From a checkpoint of a small image classifier: patch size [6, 6], held-out accuracy 100%.
Rows from block 4 of a small image classifier, named by matrix and row number. Rows with one number belong to one neuron. Each number is 200 + 20 x the weight over its row's rms, rounded and kept within 0 to 999. All counts start at 0.
Before each neuron's rows are labels from the 100 images, of 14976, where the neuron reaches its largest size: "responds to" is what is common among them. Only what is clearly more common there than usual is listed. The data: made-up waving flags. In brackets: how many of the 100.
# u: gMLP up (value half) (model.blocks.4.mixer.u.weight, 640x320), inputs 0-106
# v: gMLP up (gate half) (model.blocks.4.mixer.v.weight, 640x320), inputs 0-106
# out: gMLP down (model.blocks.4.mixer.out.weight, 320x640, transposed), outputs 0-106

responds to: orange (53)
u.120,200,216,227,226,237,189,208,193,181,220,183,161,257,153,167,223,181,208,212,170,220,183,215,202,218,197,210,188,174,187,206,184,196,215,208,179,172,230,179,200,182,216,163,191,231,226,232,210,174,199,229,189,196,216,205,216,197,203,214,194,170,205,224,202,178,172,206,185,245,183,240,197,202,213,200,191,178,173,162,232,195,167,198,190,175,196,222,185,200,143,213,187,198,204,175,186,220,181,193,154,199,172,220,169,188,203,170
v.120,198,190,200,199,178,210,212,228,228,232,218,183,193,222,168,208,184,235,192,179,227,167,228,190,191,207,204,229,205,224,171,160,199,210,178,186,188,212,176,204,239,203,206,199,190,219,189,210,210,180,216,171,205,206,183,225,234,209,198,191,199,189,181,212,200,150,224,189,203,195,217,192,179,234,173,179,171,162,208,207,209,216,211,213,182,224,184,175,159,210,214,163,201,183,157,187,195,192,194,204,220,217,206,157,202,202,222
out.120,174,207,164,175,190,214,187,205,205,220,179,189,188,156,233,167,158,197,187,229,175,169,180,200,201,185,238,231,207,197,180,210,188,183,185,157,211,220,219,195,205,205,180,185,173,205,172,219,212,199,203,187,209,194,203,216,242,169,154,220,204,176,187,188,206,245,186,205,222,228,188,230,211,231,191,205,181,183,210,175,217,193,186,218,209,224,226,242,218,234,218,199,183,139,229,173,196,196,204,203,178,225,192,192,244,224,199

responds to: orange (58); two horizontal bands (27)
u.209,191,218,146,203,215,225,210,224,205,157,205,178,183,180,173,149,222,181,181,210,181,164,196,224,202,174,201,204,185,209,176,198,212,174,211,218,212,179,164,185,222,212,194,220,186,165,198,181,221,177,216,183,224,190,183,176,211,176,228,197,192,199,238,175,190,193,192,164,200,206,238,207,193,202,184,256,210,199,177,227,186,229,224,191,231,175,191,214,235,205,217,180,210,157,203,213,201,182,194,209,185,252,188,222,179,212,180
v.209,228,230,245,208,185,201,179,222,215,198,222,209,214,202,189,179,187,212,226,161,214,187,181,188,183,198,207,175,219,178,229,174,213,231,202,195,159,206,204,202,198,214,162,205,160,180,236,154,215,205,214,197,218,237,234,170,209,238,212,220,207,184,200,253,204,205,174,173,219,184,192,180,170,188,200,206,230,213,197,212,161,226,196,164,180,174,195,200,188,165,199,178,229,192,200,221,183,195,238,164,188,175,181,258,212,204,200
out.209,215,164,189,174,197,166,181,147,197,210,158,206,183,214,230,245,181,218,202,198,199,221,191,213,200,224,200,231,165,162,210,202,199,202,205,181,188,228,198,270,182,209,232,205,224,215,212,207,207,203,200,198,251,186,184,207,168,238,215,187,241,208,205,186,212,244,208,191,225,235,199,187,201,182,198,163,172,220,172,204,187,162,176,199,206,219,236,231,210,192,202,192,170,228,208,199,188,200,184,188,205,189,220,195,218,182,231

responds to: orange (68)
u.94,218,192,190,201,217,157,194,195,227,265,193,215,190,181,202,193,210,191,194,219,226,199,247,205,211,226,224,183,187,232,224,187,161,234,219,207,207,213,209,169,187,207,198,232,197,202,198,211,199,215,195,166,202,205,197,206,232,200,198,176,174,220,212,204,203,151,233,186,204,158,197,181,215,227,189,226,228,213,182,211,201,190,209,182,197,188,215,191,206,157,197,236,204,229,168,201,197,158,198,188,182,197,205,174,200,194,176
v.94,208,215,127,197,195,202,214,226,198,222,192,202,190,215,228,193,200,189,233,178,207,230,232,183,184,176,240,199,199,185,228,218,201,198,195,188,186,216,180,220,173,190,228,216,219,215,230,236,192,206,201,216,189,193,198,206,214,162,236,179,175,198,213,233,188,185,235,209,188,220,183,188,189,202,226,215,198,218,226,192,190,208,215,209,220,177,191,208,229,191,195,185,174,172,180,192,198,197,201,224,141,168,238,185,200,181,197
out.94,197,169,217,228,157,245,178,220,181,201,191,220,187,189,197,189,209,221,215,219,221,151,236,225,193,197,170,215,213,166,186,188,202,212,211,228,187,194,195,204,188,206,217,184,215,182,230,218,218,200,198,236,192,217,171,203,153,187,205,198,205,174,199,189,224,221,181,221,239,214,197,221,201,203,233,219,193,176,210,209,164,204,209,194,224,229,183,198,201,192,222,199,230,189,199,195,202,196,213,212,186,135,200,207,163,196,215

responds to: many stripes (54)
u.289,207,224,214,181,227,213,182,218,199,150,186,204,206,209,235,211,188,187,182,181,183,206,197,169,239,205,203,198,224,209,222,196,181,213,141,190,195,192,215,195,210,204,209,189,197,202,212,203,202,204,228,208,195,181,209,234,210,215,214,236,211,208,200,213,157,169,208,213,169,176,154,258,185,172,192,211,214,190,194,174,196,201,183,195,221,183,181,225,161,172,177,210,220,189,187,162,195,190,194,203,201,175,226,199,207,212,218
v.289,213,215,198,161,169,205,237,210,210,197,170,173,225,210,229,228,165,204,198,202,209,152,194,197,218,181,192,199,221,209,218,194,194,214,187,194,201,203,189,211,196,212,211,192,178,173,214,191,153,195,179,188,168,218,182,180,182,181,181,175,186,204,173,196,227,178,207,215,215,235,225,236,192,199,180,188,185,189,184,203,231,215,217,212,202,175,227,185,190,182,208,208,219,210,196,198,182,190,181,207,183,255,182,201,198,244,213
out.289,230,208,182,206,155,154,176,228,204,181,213,210,186,199,194,235,183,206,217,191,219,192,275,185,190,202,172,190,195,208,176,203,173,244,196,170,195,185,235,212,207,186,204,244,191,219,208,176,221,224,218,175,178,179,210,206,198,196,236,198,155,229,193,177,169,215,209,201,202,205,202,194,194,188,192,194,209,198,229,198,189,240,211,209,176,205,198,221,194,215,198,212,215,203,210,183,168,205,263,213,200,209,219,185,210,215,169

responds to: many stripes (27); border (27)
u.136,150,192,204,202,189,219,214,177,187,210,221,189,191,164,190,171,239,205,195,206,208,194,191,228,185,196,175,194,185,184,241,200,209,195,210,195,191,181,207,158,230,214,231,190,231,223,206,187,225,206,188,176,219,186,205,175,140,181,206,191,165,211,202,193,212,187,184,201,189,196,182,185,183,177,184,213,203,164,212,239,188,222,192,232,194,205,206,190,185,207,180,164,214,171,231,207,210,185,208,195,209,184,211,206,225,189,235
v.136,187,176,179,185,207,180,216,203,229,220,210,179,229,138,204,190,190,205,204,175,183,219,161,192,200,199,206,157,242,214,191,206,202,200,222,217,256,199,201,227,177,177,200,214,217,199,197,200,217,193,198,164,190,227,195,199,224,223,163,178,222,216,196,216,224,188,218,213,220,210,168,188,238,208,174,205,195,197,175,203,227,191,202,186,189,200,208,181,205,196,200,214,163,172,203,198,171,193,173,185,228,195,200,211,218,194,202
out.136,219,213,198,189,206,177,207,187,202,178,186,176,251,204,187,174,189,151,191,197,212,202,197,248,198,196,174,217,176,175,184,193,184,187,177,214,178,181,209,190,206,224,219,209,208,198,222,192,171,181,196,185,206,184,164,191,227,198,167,197,196,205,185,177,180,186,177,184,181,195,150,211,190,211,195,203,240,189,257,208,190,173,241,192,229,181,187,210,206,192,204,177,176,275,227,192,202,177,176,211,193,170,193,200,205,214,207

responds to: many stripes (25)
u.174,204,211,214,220,218,252,236,195,185,199,223,191,211,207,166,175,214,226,224,220,187,212,183,229,202,166,212,169,217,202,239,217,165,223,223,170,172,175,174,220,199,212,261,196,190,196,196,190,192,215,199,195,178,192,220,204,196,202,204,214,207,212,184,210,195,211,173,222,178,213,182,187,230,202,188,201,209,179,194,181,210,178,212,180,204,228,265,226,181,199,179,209,202,186,231,169,217,180,222,178,255,205,202,175,224,172,196
v.174,205,217,169,194,185,227,211,211,189,224,157,191,221,194,201,200,217,215,199,170,199,193,167,217,196,209,195,174,219,172,220,187,207,206,219,199,185,168,191,242,222,174,205,195,201,200,205,224,159,210,189,204,208,212,164,203,189,171,210,192,208,192,172,202,182,213,209,242,219,151,209,195,231,159,196,204,196,211,214,206,196,199,231,202,212,209,214,240,206,226,186,213,201,198,176,224,217,203,217,176,194,198,218,212,176,201,221
out.174,182,195,196,181,175,171,227,186,200,189,218,214,172,180,212,228,210,221,226,203,181,183,194,189,220,206,193,197,166,200,202,187,233,150,179,193,206,222,190,199,174,233,178,209,210,214,213,216,259,155,226,179,217,207,217,220,221,207,188,213,202,207,203,187,184,215,235,190,174,191,166,184,185,239,186,218,200,187,214,193,194,215,207,180,223,241,183,216,160,190,185,203,176,194,229,246,229,210,187,162,209,220,206,182,181,228,228

responds to: many stripes (27)
u.364,210,194,197,189,217,203,189,213,193,189,215,188,196,188,160,158,164,186,176,199,179,146,189,206,194,185,224,202,198,181,202,220,217,195,196,206,203,198,201,216,228,203,207,199,193,226,206,219,199,214,217,164,202,218,190,231,226,180,208,197,221,179,216,241,205,173,222,258,180,204,237,221,209,183,203,209,209,205,209,204,199,169,190,237,195,210,196,193,190,250,185,203,217,200,220,207,193,193,196,174,208,189,205,152,232,202,165
v.364,212,194,195,178,230,234,235,161,223,183,184,238,182,199,223,202,239,240,189,189,202,166,199,216,218,203,177,186,216,179,227,177,226,241,221,206,177,200,178,206,154,198,210,173,210,220,193,183,221,182,184,188,187,175,194,217,173,154,205,226,215,213,229,203,192,186,183,220,181,164,238,195,225,214,180,220,222,211,205,160,193,187,213,198,216,168,194,196,225,203,208,192,212,243,160,214,218,189,229,232,213,176,193,180,187,184,191
out.364,201,205,176,210,206,210,191,136,194,192,215,206,231,207,237,195,182,194,173,165,185,191,202,199,203,185,160,210,191,201,219,194,203,194,223,178,192,237,194,187,189,192,206,210,191,202,189,155,218,207,212,200,198,212,191,225,186,198,224,186,197,178,215,153,165,208,173,153,155,197,195,188,165,203,176,224,186,218,179,196,182,197,234,199,201,194,205,174,219,202,177,174,213,151,191,194,224,214,189,194,202,225,187,225,198,192,217

responds to: orange (51); red (46); saltire (25)
u.516,222,163,172,199,164,243,202,202,211,137,198,197,205,201,184,184,171,197,224,191,216,211,204,224,221,176,177,185,187,194,225,214,208,223,178,164,197,217,199,226,210,187,209,225,173,224,225,184,226,219,172,234,190,172,189,193,209,187,168,229,187,206,212,193,198,173,212,194,195,184,214,192,229,190,227,179,179,202,197,205,163,205,168,216,178,195,215,198,200,211,179,207,237,194,191,215,201,177,222,189,187,194,173,199,215,182,182
v.516,221,181,206,214,237,226,228,185,203,194,183,173,188,221,190,187,194,175,223,187,183,176,189,185,196,204,208,217,179,233,213,204,197,158,211,156,182,201,203,201,198,201,176,204,160,198,195,216,199,181,169,226,204,247,181,194,219,187,197,202,192,216,188,194,211,189,188,212,203,214,242,220,196,192,200,200,200,207,191,192,175,193,184,164,234,199,209,158,195,176,201,186,152,212,231,234,235,211,215,154,192,212,219,216,197,176,206
out.516,183,189,209,208,199,222,203,201,209,175,214,206,236,186,214,216,206,219,226,176,228,179,210,224,192,198,190,245,240,209,196,221,225,222,227,207,183,182,186,188,208,193,207,184,203,260,199,207,194,180,173,193,187,191,196,206,189,199,202,172,227,203,186,203,160,218,191,183,210,163,196,226,233,214,217,217,199,177,206,204,240,191,222,223,215,195,192,179,197,223,202,176,227,199,209,180,177,192,210,205,215,228,200,233,219,236,183

responds to: orange (58)
u.429,205,211,240,214,188,179,221,205,217,222,189,184,206,211,176,182,194,190,227,190,203,192,210,207,215,224,216,200,171,212,189,213,209,191,189,177,180,205,169,207,208,205,232,195,203,221,203,208,200,193,208,214,204,215,210,193,228,199,219,203,168,235,217,219,214,207,208,227,186,219,194,181,162,229,177,228,174,195,232,189,206,164,178,181,208,164,164,210,191,209,210,149,179,215,202,220,228,219,206,224,201,251,193,211,209,187,191
v.429,222,180,219,173,184,224,162,200,220,190,173,235,208,176,212,238,221,206,174,192,205,181,195,193,210,219,201,193,197,192,198,189,190,172,198,175,194,210,219,231,183,224,233,206,213,199,190,193,223,181,200,184,203,223,228,199,157,197,159,202,235,194,211,245,197,223,202,187,199,189,201,233,168,220,216,219,172,237,197,225,200,189,201,170,214,157,197,209,181,189,164,205,216,169,199,197,188,192,223,193,169,236,230,194,205,206,191
out.429,204,191,181,201,172,241,214,191,209,227,209,228,209,184,241,203,178,236,170,187,230,255,201,166,204,124,200,226,200,189,193,198,195,223,143,226,200,203,209,196,197,209,159,227,206,191,186,181,181,205,186,194,191,178,202,217,189,187,163,178,235,204,195,200,208,191,174,197,186,258,215,210,230,183,208,207,231,192,177,185,158,212,194,190,194,203,219,188,249,198,198,200,215,216,168,206,230,199,202,208,191,217,181,229,186,182,204